A small image diffusion model, trained from scratch: arch dit, 395000 training examples.
Rows from block 10 of a small image diffusion model, named by matrix and row number. Rows with one number within an expert belong to one neuron, the router's apart. Each number is 128 + 32 x the weight over its row's rms, rounded and kept within 0 to 255. All counts start at 0. After the name is the row's rms in percent of the matrix's.
After each expert's rows are labels from the 100 images, of 14976 (inputs lightly noised), where the router gives the expert most weight on average: "strongest on" is what is common among them. Only what is clearly more common there than usual is listed. The data: gratings and oriented noise at many angles and scales.
# router: router (model.blocks.10.mlp.router.weight, 8x128), inputs 0-127
# up: expert up (model.blocks.10.mlp.up, 8x64x128), inputs 0-127
# down: expert down (model.blocks.10.mlp.down, 8x128x64, transposed), outputs 0-127

# expert 2
router.2 110 [176 122 102  81 168  59  96 100 140 122 107 151  99 202 134 104 116 120 134 127 167 178 140 168 131 148 177 170 105 125 114  59 134 196 140 103 139 114 119 127 122 123 155 153 171 130 121 148  68 129 100  92  84 100 140 201 133 170 112 115 129 135 124 168 128 152 128 141 135  80 139  79 133 110  76 121 216 146 100  89 192 110 147 163 124 129  75 118 110 112 131 163 104 140 136  79  72 155 157 136  59 101  67 112 108 112 204 124 155 155 129  95  97 140 121  92 155 141 171 155 125  86 160 118 122  97 130 139]
up.0 098 [149 142 136 115 201  70  94 143 168 123 133 144 154 135 124 115 109 196 132 111 201 128 139 120  91 141 173 115 122 129 102 119 135 131 137 105  91 108 114 140  97 166 131 195 102 177 171 159 152 101  79  92 114  76 142  93 151  78 193 123 169 124 153 161 135 106 125 147  82 110 144 165  59 114 148 121 147  76 145 119 168 146  85 168 139 105 163 136 133 105  35 125  78 129 153  90 134  59 141 157 183 112  95 140 130 113 139 115 164 122 158 181 145 155 157 143 147  96 120  97 140 168 128 165 122 113  41 113]
down.0 104 [124  75 121  89  89 104 157 120 133 138 136 148 155 142  94 123 166 140  91 142 179  98 130 174 125  65 126 149 129 141 120 101 135 123  83 110 133 128 144 135 146 169 196 153 143  83 134 127 131 150  53 156 168 151 142 119 124 128 129 116  75 130  91 131  37 119 132 115  50 149 182 154 142 130 118 128 101  64 137 118  76 195 136 126 144 124 189  89  87 108 145  96  75 117 111 128 108 155 130 147 118 171 169 208 104 203 179  79  92 147 127 135 166  96 148 101 127 110  97 152 137 129 182 117 108 117 167  77]
up.1 087 [159 112 133 121 138 104 133 140 150 118 147 130 157 205 159  96  98 174 185 171 102 110 101  82  99 142  84 146 164 138  98 167 135 150 121 105 120 103 113 136 110  94 131 117 138 142 180 151 128 150 103  74 120 150 137  72 162 119 109  96  83 113 155  86 116  83 200  67  92  96 103  65 168 122  88 147 114 190 142 139  81 122 145 152 129 137 122  93  89 118 122 140 131 158  27 119 196 100 137  80 149 128  85 129 148  74 138  94  82 135 180  97 182 119 124 129 165 107 158 178 112  97 130 134 154 136 158  74]
down.1 090 [161  86  73 185  80  64 141 120 129 169 126 163 115 194  99 133 107 123 102  95 140 137 117  55 141 163 209 120 168 136 127 101 151 139  54 154 124  61 198 113 143  92 156 115 132 154 129 166 141 136 135 104 118 129 152  90 151 161 131 113 151 112 114 148 113 150 138 134  92 142 141 122 113 110 101 140 126 136 179  73 152 129 121 170 118 179 130 165  77 172 104 156  84 129  95  95 117 125 138 126  70 111  80 146 139  99 159 127 105 102 189  97 109 172  91 142 106 171 148 106 142 176  91 185 128 168 185 169]
up.2 108 [197 120 141 105 146  74 127  95 150  99 134 125  89 160 119 101 151 158 153  90 121 199 148  95 151 120 173  79 150 111 100  91 157 112  76 114  93  64 188 145  24 118 111 121  86 155 129 146  64 160 128 169 143  78 127  75 153 157 137  99 153 146 103 119 123 136 116 109 150 143 155 124 130 129 179  71 118 107 138 101 180 157 147 147 166 138 132 113 116 173  81 178 123 107  68 116 132 167 139 125 102 131 117 107 115 124 122 186  91 112 152 189 138 108 100 153 160  66 110  82 105 111 152 136 114 100  86 178]
down.2 097 [149 149  94 202 100  76 112 172  90 145 141 132 160 130 107 123 109 155 110 171 109 117 121 117  98  56  71  98 170 106 142 113 148 132 115  90 103 124 139 127  74 106 132 147  85 168 131 121 117  87 124 128 123 134 127 176 107 166  79 128 145 117 157 125  52 143 104 118  73 139 143  98 159 146 112 124 179  78  91 168 113 250 132 129 148 132 165 133 166 125 132 141  86  74 172 125 148 100 111 155 105  87 140 126 109 172 147 174 105 167 113 152  93 118 190 112 194 111  90 150  98 126  91 155  85  96 156 166]
up.3 112 [170  98 134 126 179  67 102 123 159  93 153  96 166  99 139 150 101 140 118 160 124 107 151 151 124  68  98  71 134 129 145 142  68 147 101  61  66  85 124 162 119 114 109 168 101 123 108 120  79 118 125 206 122 188  97 115 203 138 141 180 158 115 116 102 112 129  68 183 155 137  92 129 131 130 160 138  86  64  93 146 126 165 155 163 192 164 153 172 143  91 124 123 119 136 124 156 116 127  99  91 118 129 156 136 131 140  99 140 147  68 103 148 108 126 128 131 102 126 108  77 172 121  94 162 161  72 206 141]
down.3 104 [117 123 126 129 136  88 140 135 125 125  83 117  84 142 168 109 108 142 132 175  88 100 109 111 114  62 148 161 126 129  77  91 125 126 137 141  41 175 110  85 132 155 135 140 111 194 124 168 139 118 128  82 193 114 112 140 151  96 142 104 169  88 156 167 182 121 143  93  98 149 197  90 153 112 184 148 140 155 111 141 180 225 125  54 133 132 130 145 127 144  79 179 144 162 110 163 107 126 134 170 179  77  56  95 144 126 136  78 163 116 161 130 111 110 184 128 113 141 118 179 102 151 130 113 112 106 103 141]
strongest on: noisy

# expert 0
router.0 113 [158 132 147 136  67 156 102  84  98 133 129 164 127 139 136 161 124  52 149 141 119 145 126 157 137 133 111 164  93 142 147 176  94 145 159  99 112 128 106 127 135 143 118 119 184 181 119 148 134 141 148 108 116 186 150 131  89 222  52 134 124 136 158 116 139 170 193 117 127 137 110  86 147 126 128 106 144 126  94 144 147 112 119 135  83 152 125 135 184 129 142 156 157 156  44  72 133 133 178 101  17  91 109 115 108 106 171 156 160 148 110 109 179 151 130 102 100 109 142 172  88 133  55 157 145  73 152 150]
up.0 102 [ 89 108 152  82  48 189 131 138 173 103 204 108 132  86 114 111 133 151 161 117 197 181 153 156  90  93 134 139 149 159 103 163  79 106 158  74 135 179 124 149 154 126 128 136 195  90 150 140 103 109 152 164  83 129 147 135 138 147 131 104 129 129 147 129 139  75 112  98 136 168 154 147 148 138 142 172 102  82  90 124 119 145  88 155 195 144 131  74 100 157 135 133 133 206  91 170 132 165 124 172  55 137  98  80 100 149 132 127 135 150 111 205 139 106 145  93  86  94  81 164 115 130 146 108 131 113 114 128]
down.0 102 [ 74 129  91 155 145 107 167 103  91 100 144  74 129 114 184 207 125 125 121  88  85  56 128 145 142 109  72 128 116 178 132 131 141 126 111 149  64 123  97 141 146 195 120  73  87 173 110 111 146 162 163 141 133  99 163 163 119 137  77 124 116 209 150 122 108 121 147 160  62 144 130  82 152 149 152 129 138 140 179 137 129 162  85 152 120 158  79 107 113  99 160 100 110 138 155 125 147 146 154  93  71 151 160 130  95  93 123 127 125 155 127 105 182 160 156 128 102 163 187 120 159 150  63  64 145 112 119  79]
up.1 094 [103 109 117 135  94 115 171 122 108 100 109 148 168  87 137 100 186 142 137 177 147 215 113  84 110  98 147 141  77 139 110 156 102  63 134 107 169 114 138 108 135  92 124 155 141 135 106 189 120 141 127 130  52 128 126 143 122 120 141  88 128 138 118 132 160 175  83 135 134 190 123  43 135 203 116 193 159 115 116 132 106 127 112 147 140 125  86  94  91 174 141 160 108 152  72 139 175 131  72 173  89 108  98 111 168 145 138 117 124 126 122 223 168 111 153 108 140  87 165 125 146  84  89 112  89 135 112 169]
down.1 091 [ 93 174  79 188 106 118 153 102 133 137 168 164 127 176  88 168 146  97  65 119  94 149 173 120 117 123 115  92 105 120 188 143 100 169 142 100 160 159 155 132 161 216 100 131  70 121 140 144 136 149 105  80 114 105 176 147 114 152  82 108  37 165 101 111 133  85 123 101 124 115 123 111 135 149 152 118  93 123 140 118 158 146  99 105 135  99 127 110 102  91 117 161 116 117 137 151  51 162 108  61 126 150 122  72 143 163 168 128  44 138 105  84  97 141 200 142 122 128 120 111 149 129  98  89  75 113 156 131]
up.2 096 [151 135  92 191 165 144 122  79 138 154 102 118 121 151  88  97 102 178 113 134 144  96 129 122 149 192 154  82  76 184 181 110 191 158 127 113 120 100 125  74 136 150  73  98 184 157 101  99 121 127 126 173 152 132 135 160 187  56 108 109 211 141 134 118 152 141 103 107  55 142 140 162 126 155 123  97  84 145 158 123 140 145 107 102 126 113  75 151 136  37 131  81 185 121 121 122 148 137 123 121 158 132 143 125 111 132 115  91 120 102  66 145 132  84 103 134 152 154 116 121 127 157 177  68 182 141  92 136]
down.2 100 [176  80 143 102 169 121  94 140 126 132 131 140 114  72 102 154 125 162 133 130 169 120 128 108 142 132  84  74 172 152  71 136 172 138  84 111 187 159  68  88 144 136 191  89 162  95 131 135 145  87 121  88 191 165 126 158 125 146 180 130  87 143 151 118 111 155 153 116 131 142 132  96  60 142 124 141 114 136 124 144 111 167 149 106  91 149  79  97  64  71  93 125 153 100 168 130 143 171 133 141 134 136 171 146  53 150 137 111 101 111 120 156  82 100 103  95 196 173 122 117 151 124 210 162 171 150 170 160]
up.3 096 [131 170 159 163 164 163 116 119 143  98 114 141 158 149  98 132  86 148  92 157  77  86 104 168 153 133 106 129 153 112 136 121 125  96 197 116  81 120 136 100 106 106  64 119 191 174  90 196 149 110  56 124 189 101  49 157 136  65  95 110 149 153 100  44 122 119 151 118  94 129 110 186 124  99 119 151  93 136  99 178 109 129 135 138 143  86  59 114 154  80 164  71 171 189 176 142 154  91 109 108 111 120 129 123 145 145 132 111 122 123 110 102 138  68 151 129 100 144 103 109 124 128 115 122 168 141  96 112]
down.3 099 [ 80 136 135 102 145 146 187 155 128 144 141 156  86 135 138 126 141  95 121 132 185 128 169 161 158 118 146 113  77 164 100 121 168 114  84 112 107 158 100 144 121 111 219 106 140 110 169 132  71 120 113 124 133 116 121 104 130 146 130 166 174 160 139 109 172  77 144  72 172 174 109  88 109 146 120 117 142 169 121 103 162 195 102  89 128 133  86 153  59  46 116 101 168 161 182  94 163 133 128 181 120 129 159 162 181 115  98 165 147 173 168 141 178 151  82 119 144 150 115 129 129 163 202  85 149 119 145 155]
strongest on: coloured; stripes at 90 degrees

# expert 4
router.4 124 [171 123 255 125 132  94 134  78 133  76 152 153 130  96 136 134 157 165 160 113 153 108  88 150 145 140 139 102 133 138 120 123 169 173  98 163  99 167 108 118 121 164 133 170 128 139 141  77 130 104 105  87 149 105 101 174 137 114 126 157 110 117  87 122 105 158 136 142 134 127 117 126 148 164 117 131 156 106 105  79 150 122 146 177 110  88 113 109 122 147 144 137 124 113 112 103 146 156 103 111 147 105 129 160 138 110 107 114 143 103 108  95  61 162  92 146 121 136  92 101 144 113 100 160 143 187 123 124]
up.0 092 [156  72 155 125  87 153 178 151 127 113 120  99 129 149 197  92 132 115 106  73  87 151 103 125 137 123 121 110 139 137 154 196 149 133  56 168 127 116  96 167 117 112 187 122 147 125 123 123 126  97 127 128  97  95 100 172 142  95 143 110 135 146 103 102 130 113 139 137 132 105 152 177 158 214 190  68  96 122  29 128  86 145 140 116  98 137 104 156 120 132 163 163 115 108 150 101 111 201  95 143  63  93 134 188 165 118 131 155 100 105 121 107 109 169 158 176 131 134  83  86 108 178 163 175  84 128 108 144]
down.0 083 [ 83 161 125 126 154 148  91 125  97 139 111 147 133  72 130 134  91  97 172 137 111 114 169 154 108 107  95  71  98  91 118 102 172  94 117 130 104 138 161 174 165  27  78  89  77 135 138 140 129  82 109 136  83 119  75 143 156 118  95 120 136 103 155 159 177 119  90 144 132  75  65  67  90 140 116 159 138 187  98 128 131 209 120 100 134 150 156 186 123 119 147 158 122 140  98 104 157 193 105 147 127 148 121 168 176 148 133 135 124 122  85 108 137  69 202 150 161 168 134 145  91  91 146 126  99 128  98 140]
up.1 093 [146 102 136 146 165 118 132 168  50 165 114 165 113 128  93 141 124 133 140 102  80  85  76 147 145 114 104 175  84  73 166 126 105  71  85 133 140 133 177 158  96 165 101  96  95 123  90 168 138 109 112 120 120 126 152 183 104 152 103 193 169 114 110 141  79 134  98  77 141 114 170 180 146 141 110  63 124  79 106 144 118 156 125 139 139 181 161 173  60 155 143 190 154 110 183 121 136  97 106 100 138 165 182 123  90 110  89 162  96 145 180 131  86 163 149 151 166 107  83 101 104 148 144 142 119 157 131 178]
down.1 100 [119  84 140  99 148 172  79 134 100 141 120 154 143 119 148  74 137 136 125 146 121 150 160 179  86  92 133 127  88 127  64  81 123  84  86 130 120 131 152 157 139 110 145 147 115  99  54 143 109  74 161  69 117 134  91 138 163 137  85 120 182 128 122 178 169 131 122 115 144 102 132 102 141  56 126  79 145 141 123 156 137 156 136 173  80 123 152 172 148 154 139 160 147 131 172  96 157  94 110 172  87  53  98 145 107 154 141 129 176 127 141 104 181 110 162  86 108  64 131 162 124 139 115  56  87 164 189  61]
up.2 103 [190 111 127 112 158 178 115 120 160  96 114 146 183 101 113 159 196 158 115 120  78  85  60 176 115 112  83 107 112 158 121  69 125  96 140 117 133 111 105 137 120 144 133 110 115 123 165 156 137 125 113 119 110 146 154  93 113 102 116 178  99 170  88 148  91 151  69 174 112 102 110 109 157 124 131 171  77 142 110  71 108 125 125  44  77  75 169 166 136 110 157 126 107 116  93 137 163  86 209 186 109 146 189 116 130 140 156 161 170 110 111  82 127  80 134  86 130 155 115  87 161 154 184 132 113 149 158 128]
down.2 105 [195 128 120 166 120 146 151 105 137 158 138 135 119 126 190 109  73 139 135 121 115 158  95 165 172  82 162  77  85  79 123 106 168 168 129 139 126 160 160 118 132 158  95 118 125 129 167  62 122 121 138 163 144 196 175 135 142 127 182 119 166 122 144  84 135 182 118 115 125 121 185  80 116 125 126  90 138 132 106  98 142 170 127 123 134  90 150 154  90  93  93  48 126 103 109 143 136  84 162  96 168 148 113 144 128 147 143 178 185 115 173  91 130 104 139 168 139 115 145 177 168  58 176 106  59 193 137  84]
up.3 108 [156 103 136 156 129 122 161 116 154 180 121 126 121 164  89 118 151  90 108 112 118  69  92 124  83 159 112  89 120 109 158 145 181 137  87 116  69 129 110 129 112  66 194  71 101 146 147 140 114 172 145 160 136 119 129 140 184 144 148 168 134 121 150  88 147 125  72 103 118  11 142 129  80 114 154 156 123 160 113 162 189 164  99  98 151 174 160 143  57 104 107 132 180 172  53 101 114 136 147 117 113  78 124 120  83 116 166 131 128  73 110 139 132 157 104 130 157 156 146 129  97 178 140  79 150 117 144  94]
down.3 109 [166 118 100 187 154  95  70  97 181 130  83  94 115 124  96  70  99  94 153 111 165  91 113  76 111 191 146 109 153 139  68 127 173 132 151  79 128 135  89 118 179 130  74  75 188 153  81  66 171  82 157 145 136 118 167  94 126 117  81 154 157  81 150 185 129 148 125 147 149 156 118 106 151 126 129 137 142 110 139 112  82 216 113 132 152 142 142 122 104  99  72 144 157 115 127  72 143  75 177 174 152 153 116 143 109 110  98  71 160 121 116 119  89  90 139  99 135 148 109 132 131 121 133 160 106 152 144 165]
strongest on: coloured

# expert 1
router.1 088 [138 129  43 111  65 115 144 170 110 149  92 110 164 149 170 116 116 101 123 134 173 147 180 185  68  84 143 186 138 195 187 123 101  70 135 105 114 144  88 121 118 155  97 152  93  97 160  92  73 120  89 130 190 135 156 121 144 178 144 122 146  95  81 129  99 145 162  97 139  86 126  90 118  98 133 165 143 138 129 164 121 107 143 125 141 176 172 112 102  96 127 115  66 136 131 109 146 149 148  59 129  92 119 124 127 141 154 106 194 155 106  99 142 131 164  79  76 118 133 172 132 176 130  86 117  65 155 112]
up.0 088 [103  71 128 119 133 106  65 154 125 137  67 131 206 121  79 195 122  58  60  91 118 159  66 191 111  79 172 152 164 137 139 190 121 113 134 140 139 142 143 105  90  92 139 108 174 123 124  99 127 137  76  84 173 168 136 144 153  89 130 123  90 176 128  97 118 145 101 146 178 116 166 166 117 151 114 140 119 124 154 139 184 168 184 107 168 110  97  82  85 121 136  84  79 136 148 155  92 115 137 114 110 117  87  83  94 155 144 157 156 141  78 143 147  94 147 119 130  96 132  84 179 150 110 107 123 121 134 150]
down.0 095 [ 75 209 170 117 170 183 169  80 191 120 161 111 117 158 124 180 147 167 124 121 149 144 141  98  75 122 117 109 158 154 125 191 139 101 119 157  95 145 142 120 151 130  90 136 122 105 118 152 126 173 139 132 123 103 196  84 105  88 148  70  89 101 124  62 126 114 165 140 174 106 153 127 218 125 115 136 194 133  85 113 104 195 132 150 181 105  71 154 141 116 111  90 155 112 137 100 122 141 119 155 127 115 106 190 163 102 103 137 160 146 135 113 185 111 132 120 131  78 119 175 174 154 150 107  95  98 145 138]
up.1 091 [ 70 170 171 178 129 187 140 140  90 143 174 128 154  90 121  95 110 150 133 114 164  37 111 143 122 175  60 142  81  92 124  83  61 130  85 123 137 127 115 150 140 164  72 117 108  93 103 155 142 145 148 111 127 134 117 129 114 134 132 179 199 118 145 112 168 135 131 132  95 103 136 166 125  62 141 102 159 188 140  98 140 106  96  98 141 152 132 196 153  90 151 190 137 143  81 113 132 159 133 111 153 111 151 116 135 121  86 103 145 135 123 160  91 172 135  93  79 174 129 138  73  73  92 130  99  97  96  70]
down.1 103 [156  76 145 129 145 113 122 160 124 115 127 114 118 140 148  96  85 124 167 125 151 126  93 116 144 160 140 132 141 112 109 124 176 119 130  64 143  90  83 133 149 183 171 172 147 153 112  78  88  70 131 113 126 106 129  96  97 177 137 163 119 147  75 117 120 138 125 147 124 123 107  95 128  87  97  55 123 157 163 185 161 147 179 149 102 122 174 128 135 138 158 177  88 175 144 107 130  97 156  59 153 154 114  49 155 162 122  76 130 149 171 115  83 118  94 186 111 115 113  64  86 159 135 141  98 194  84  45]
up.2 090 [148 116 138 103  32 108 155 114 142 158  97 111  29 146 123 127  93 166  97 165 122 190 164 123 158  92  99 103 144  60 109 114 109 168 145 162  76  94 139 125 123 123 142 143 191 120 158 136 141 123 124 115 144 158 140  99 170 112 113  75 145 128 131  82 135 109  91 164 159 144 140 116 132 125 136 145 108  96  97 158 107 154 130 102 143 138 114 135  76 127 112 133  99 110 120 124 176 140 112 112 115 142 140 105  76 100 131  94  86 159  52 156 147  42  96 207 188 108 153 125 124 166 140 210 126  91 126 177]
down.2 100 [119 144  88 103  95  87 151 142 111 138 133 155 100 120 128 169 144 137 121 154  85 146 162  61 110  48 112 153 121 129 100 103  92 170 120 174 123 101 117 128 104 113  86 115  80  83 144 126 165  92 100  89 121 111 109 214 129 153 174 101 102 188 149 185 117 105 162 133  99 130  74 148 144 133  61 129 149 140 164 149  97 172 116 139 180 164  87 168 121 113 119 109  89 161  95 147 144 133 187  85  43 109 143 190  48 110 107 104 104 121 105 105 127  73 151 142 155 158 141 108 135  93 114 140 145  88 145 155]
up.3 124 [147 154 137  71 156 120 157 164 116 123 141 117 160 131 128  99 127 124 113 123  80  92  87 189  95 186  70 122  99 116 159 117 153 138 131 141 145 175 126 119  88 114 114  48  55 124  98 114 126 151 126 155 211  39 147 178 108 151 119 168 131 119 136 143 172 108 112 134  86  95 130 104 116  84 139 111 140 183  84 141 201 137  59 111 145 129 137 110  85 113 151 108 163 120 162 106 104  80 172  91 136 116 123 125 163 120  96 116 130  90 151 142  55 177 104 144 142 131  93 162  92 130  72  85 108 107 107  92]
down.3 105 [145  86 138 167 152 151  80 139 118  79 114 116 122 128 101  73 165  50 126 144 169 126 137 197 100 135 135 143 102 129  93 106 199  61 121  92 152 141 111  40 123  86 134 130 220 136 132 128 137  97 130 127 141 138 168  91 141 133 106 151 151 122  82 118 150 104  88 177 144 153 124 124 145 135 112 128 175 155 134 153 116 215  99  67  97 153 173 114 148 117 156 159 161 128 137  63 126 108 128 208 127 120 145 103 158 155 101 132 120 146 142 104 124 141 143 196 116 113 158 143 107 139 147 121  84 111 192  83]
strongest on: noisy

# expert 7
router.7 087 [126 103 121 113  46 190 141 145  78 148 123  88 145 126 144 113 191 157 137 149 156  81 146 170 125  54 185 186 120 209 170 139 177  96 178 117 135 140 112 145 158 156  47 127 136 149 116  83 115 114 124 162 155 165 145 169 113 115 126 163 140  77  53 110 109 161 180 112 176 118 144 112 147 119  88 153 141 128 181 180 126 101 151  90 128 114 131 111  87 119 111 131 152 141 120 111 144 157 119 103 144 140 144  91  81 129 134 209 186 179 137 108 153 102 149 109 106 131 131 139 157 120 122 128  81  89 145 111]
up.0 100 [119 196 152 140 171 106  84 106  87 109 137 133 116 130 105 119 173  60 130 127 100  77 159 143 144 111 122 103 141 112 135 159 163  45 117 130 148 103 102 112  22  84 133 123 134 162 128  90 168 108 140 178 205  88 129 151 110 124 130 130 125 159 152 131 101 105 138 110 145  59 161 184  97 112 139  94 114 149 165 181 136 153 206 113 152 164 170 101 150 153  89  76 172  91 177 167 114 145 118  91 187 142 155 117 153 127  98 161 121 118 106 133 106 116  98 151 150  92 119  86 151 113 125 142 126 121  60 136]
down.0 100 [ 84 129 204 134  85 182 116 133 214 105 165 110 137 112 126 160 182 131 165 141 137 123 126 125  95 135  87 127 102 139 132 123 156 115  71 138 135 128 152 117 132 111 128 109 155 110 116 169 129 112 182 174 135 161 100 121 122 164  71 144 156 118 129 128 111  80  44 148 180 122 127 182 112 130 123 133 134  50 126 109 134 202 106 126 116 112 125 170 112  97 127 117 153 160 137  54  94 124  80 200 194 121 118 150 114 100  66 146 125 151 116 168 158 148  97 166 168  58 122 114  77 165 120 124 122  96 127 167]
up.1 089 [155 122 117 123  96 106 103 171  92 109 165 134 139  89 126  88 119 128 120 112 127 173  84 122 139 109 148 102 102 145  90 136 128 185 110 101  84 140 131 123 122 104  79 135  94 159 114 104 154 139 134 150 117  81 166 155 160 145 169 192 178 129 195 109 208 110 102  97 141 140 156 152  82  77 148 133 157  89 104  98 193 136  95 132 183 192 109 103  63 118 168 134 174  96 170 206 123 174  96 118 165  86 111 135  61 169 180 109 104 135 113 133  80 105 121  99  93 117 146 171 136 159  96 105  97 103 151 110]
down.1 097 [161 121 149 169 169  77 116 134 148 120  96 123 159 146 166 113 203 136 100 117 126  49 163 145 130 163  86 127  96 131 104 115 154 104 167 167 152 106  97  60 135 176 157 148  99 159 110 139 170 110 138 107  75 164 127 140 157 177  76  91 138  99 111 155 138 137 106 127 108 157 139 119 199 164 159 115 162 113 124 118 109 173 140  89 107 179 161  95 185 116 111 157 140 108 113 136 106 168 123 182 105 165 196 141  78 130 152 131 153 155 125  91 106 113 144 137 167 158 107 144 152 175 133  85  98  66  75  45]
up.2 100 [ 94 149 145 176 143 113 154 183 133 184 133 115  57 125 111 105 181 128 114 102 121 167 154 132 153  72 174 174 167  53 107  81  91 106  67 114  71 132 137 150  62 181 108 124 142 118  83 160 142 119  70 137 148 104  75 180 120 117 108 101 169 123  92 134 151 100  96 138 144  79 162 105 127 113 107 140 127 112 119 174 127 146 165 195 180 143 181 189 170 138  92 169  97  90 130 117 188 157 124 115 134  68 113 135 117 158 142  73 118 118 146 128 136 115 137 140 103  82 134  75 138 134 132  93 137 106 129 146]
down.2 100 [102 105  98 103  97 110 126 126 154 120 148 134 107 134 130  95 152 167 152 146  73  90 110 139 128  61  76 195  90 134 111 125  17 137 137 148 144  94 143 145 103 110 129 105 109  91  82 157  88 124  59 157 118  83 190 111 154 163  66 170 129 118 105 125 172 116 163 121 174 136 124 111 175 120  98 163 131 146  64 158 123 196 103 154 115 134 188 209 117 140 121 173 130 102 143  89 132 116 130 102  83  91 107 179 123 100 119 135 104 199 117 119 177 111 118 144 109  84 139 123  94 121 148 105 143  87 120 140]
up.3 097 [130 166 153 196 101 106  94 169 135 111 163 159  87 134  94 138 129 143 130 139 111 130 184 120 146 125 145 174 164  92 163 112  81 153 112 187  89 169 134  87  81 173 157 149 164 156 115 173 174 167 141 169 176 142  72 149 136 106 123 157 146 129 101 105 177 117  64 142 144 174 186 104  70 110 150 107 117  95 154 142 167 164  86 162 172  47 136 128 130  60 155  87 102 113 141 151 104 140 142 122 147  69  60 170 118 108 162  88 115 133 109 154 106 114 142 155  95  85 132  93 126 132 107  77 141 115 159 110]
down.3 100 [136 112  91  56 179 135 115 101 188 110  69 141 152 113 139 153 173 111 112  86 143 132  86 116 126  89 117 134 144 141  82 173 114 154 103 153  98 106  68 107  37 130  97 153 106  94 104 111  95 125  89 135 120  84 168  80 134 123  96 125  99 127 121  94  95  58 118 144 133 138 159  99 208 138  72 151 172 182  99 113 110 161 116 155 121 149 126 163 111 121 119 184 133 103 135 148 130 147 139 128 166 127 135 153 113  71  97  42 129 141 167 125 138 114 132 128 116  99 143 150  59 158 126  79 129  45 143 100]
strongest on: noisy

# expert 6
router.6 095 [121  75  88 124  82 141 155 171 123 180 105 110 110 129 138  96 176  94 112 170 117 108 195 141 141 112 131 135 141  74 129 103 101 130  70 116 131 160 142 112 161 130 114 152  38 104 125 163 103 142 133 132 166 154 129 156 109 162 106 180 100  93  88 173 103 123 118 134 125 121 119 106 145  75 129 113 119  69 101 141 125 125 125 137 137 142 180 108  87 148 123  70 165 119 155 124 120 173 138  29 131 167 128 166  80 179 229 101 176 161 152 113 100 125 138 104  63 122 154 164 141 128 142 140 142 114 202 159]
up.0 099 [ 97 147 122  84 163 147 100 124 153  82 111 108 175  91 104 164 134 142  59 135 113  58 124 158 121  99 120 127 133 116 143 126 139  96 151 153 118 104 172 114  94 173 162 157 131 160 175 166 166 155  78 120 147 109 130  94  57  65  78 132 186  87 118 132 152 164 152 183 164  90 118 145  91  90 108 100 138  86 191 177 125 135  93  76 100 128 105 118 168  95 102 133 120 101 148  97 150  84 154  92 133 102 157 130 120 138 113 119  64  61 144 186 121  91 186  99 134 136 120 141 107 160 187 131 157 142 107 184]
down.0 102 [147  68 142  87 152 169 130 144 140 142  92 110 113 108 105 132 173 204 138 122 229 174  53 175 139 138  92 126  74 140 160  81 187 120 132  96 151 103 162 114 104 139  86 170 185 159 117  80 157 104 117 174 120 176 126 123  69  80 159 144 142 115 126 119 141 129 110 108 133 118 112 172 112 125 113  93 108 120 167 109 133 180 161 100 183  63 120 138  87 148 162 171 136  79 145 112 132 101 139 129 138  94 155 126 164 116 120  90 106 142 190 149 141  85 174  62 123  82 103 144 136 147 152 124 161 115 137 131]
up.1 099 [154  82  99  83 172 137 110 144 140 199 140 107 114 136 123 141 141 130 124 197  83 178 140 141 156  85 130 124  79 112 123 112 115 158 124  83 109  91 166 115  51  89 130  70 132 154  79 151 115 129 153 157 170 163 145 120 121 167 128 137 156 174  84 144 109  86 132 110 117 111 108 149 144  95 129 118  84 107 124 110 154 157 124 168 186 157 174 133 119 119 165 124 123 147 188  98 145 138 136  95  45 138 117  90 107 188 157 137 173 211  89  98  93  39 126 113 152 104 147  92 174 180 149 138 126 146 145 149]
down.1 088 [149 112 150 201 153 152 157 130 101  51 179 173 163 101 135 109 117 155 139 131  92 133 167 158 114 114 103 117 167 184  89 172 116 139 107 200 161 177 150  95 138  90 151  92 125 135 159 185 151 120 183 132 146 140  50 168 148 169 171 115 105 110 150 130 195  97 142 121 132 109 136  69 127 111 134 116 180 121 156 124 191 237 154 115 122 159 134 107 155 142 105 129 151 156 140 148 152 116 150 163 120 109 118 136 113 138 132 169 121  83  83  80 128 122 128 120 132 159 103  48 128 142 114 124  89 116 121  84]
up.2 092 [142 141 161  89 160 157 109 140  88 155 112 152 145 132 175  66 122  96  91 138  99 109 110  93 141 140  67  83 158 116 171  66 101 118 135 178 153 133 115  99  69 103 180 121 115  96 116 176  93 170 142 161 135 135 119  96 122 158 107 140 134 121  91 159 106  88 152  99 140 134 155 118 155  62 146  57 103 139 166 179 174 133 183 158 112 185 156 121 135 137 145 142 219 178 166  73 115 121 165  94 155  99 135 159 125 125 150 150 120 150 108 124  80 169  99 100  55 137 137 140 137 172 151 153 137  61 102 146]
down.2 097 [161 142  92 117  89 199  82 170 119 105 131 125 144 150 139 105 129 139  92  75 142 133  73 145 160 138 125 159 149 141 124 115 170 138 110 108 111 167 153 117 137  75 123 126 182 157 151 110 164  59 179 116 144 144 130 119 136 133 152  60 218 147 142 112 156 126 133 161 197 100 135 134  91 133 215 126 136  85 129 144 104 164 121 103  99 204 102 125 158 127 158 175 157 137 151 122 166 150 157 135 141  99 134 168 186 106 114 120  98  70 124 144 113  74 155 114 126 107 153  46 116 187 157 116 156 111 120 183]
up.3 094 [135  82 138 145 162 129 149 135 145 130  79 191 115 140 128  87 138 119 123 128  67 130 140 155 112 108 114  93 132 134 124 103  86 175 151 117 130 137  82 132 102 118 137  99 138  63 143 130 119 124 148 107 127 151 144  99  56 174  66 185 146 128 144 146  50 101 141 175  88 165 104  88 136 103 121 148  84 117 124 113 143 139 199 124 116 182 173 136 105 163 140 138 172 128 169  92 139 135 132 132 192 122 126 123 117 147 116 232 141 133  90  86  86  87  89 125  44 135 113 119 103 100 178 137 185 109  58 150]
down.3 104 [125 113 159 190  66 140  63 180 101  91 104 113  89 112 182 104 148  98 144  92 152 143 113  97 108 116 158  92 146 130 155  48 108 180 107 133 126 125 145  86 153 111  89 131 167 140 157 116 145 104 142 146 109 131 132 167 115 186 147 157 170 125 144 146 212 131 128 145 152 163 116 157 112 143 165 129  83  82 103 169 112 174 155  97  69 137 137 103 169 158 177  96 128 188 177  85 120 104 119 113 170 115 151 175 120 100 110 142 126  91 119 132 121 180  64 176 100 165 145  69 105 115  99 126 170 120 112  74]
strongest on: very fine; dashes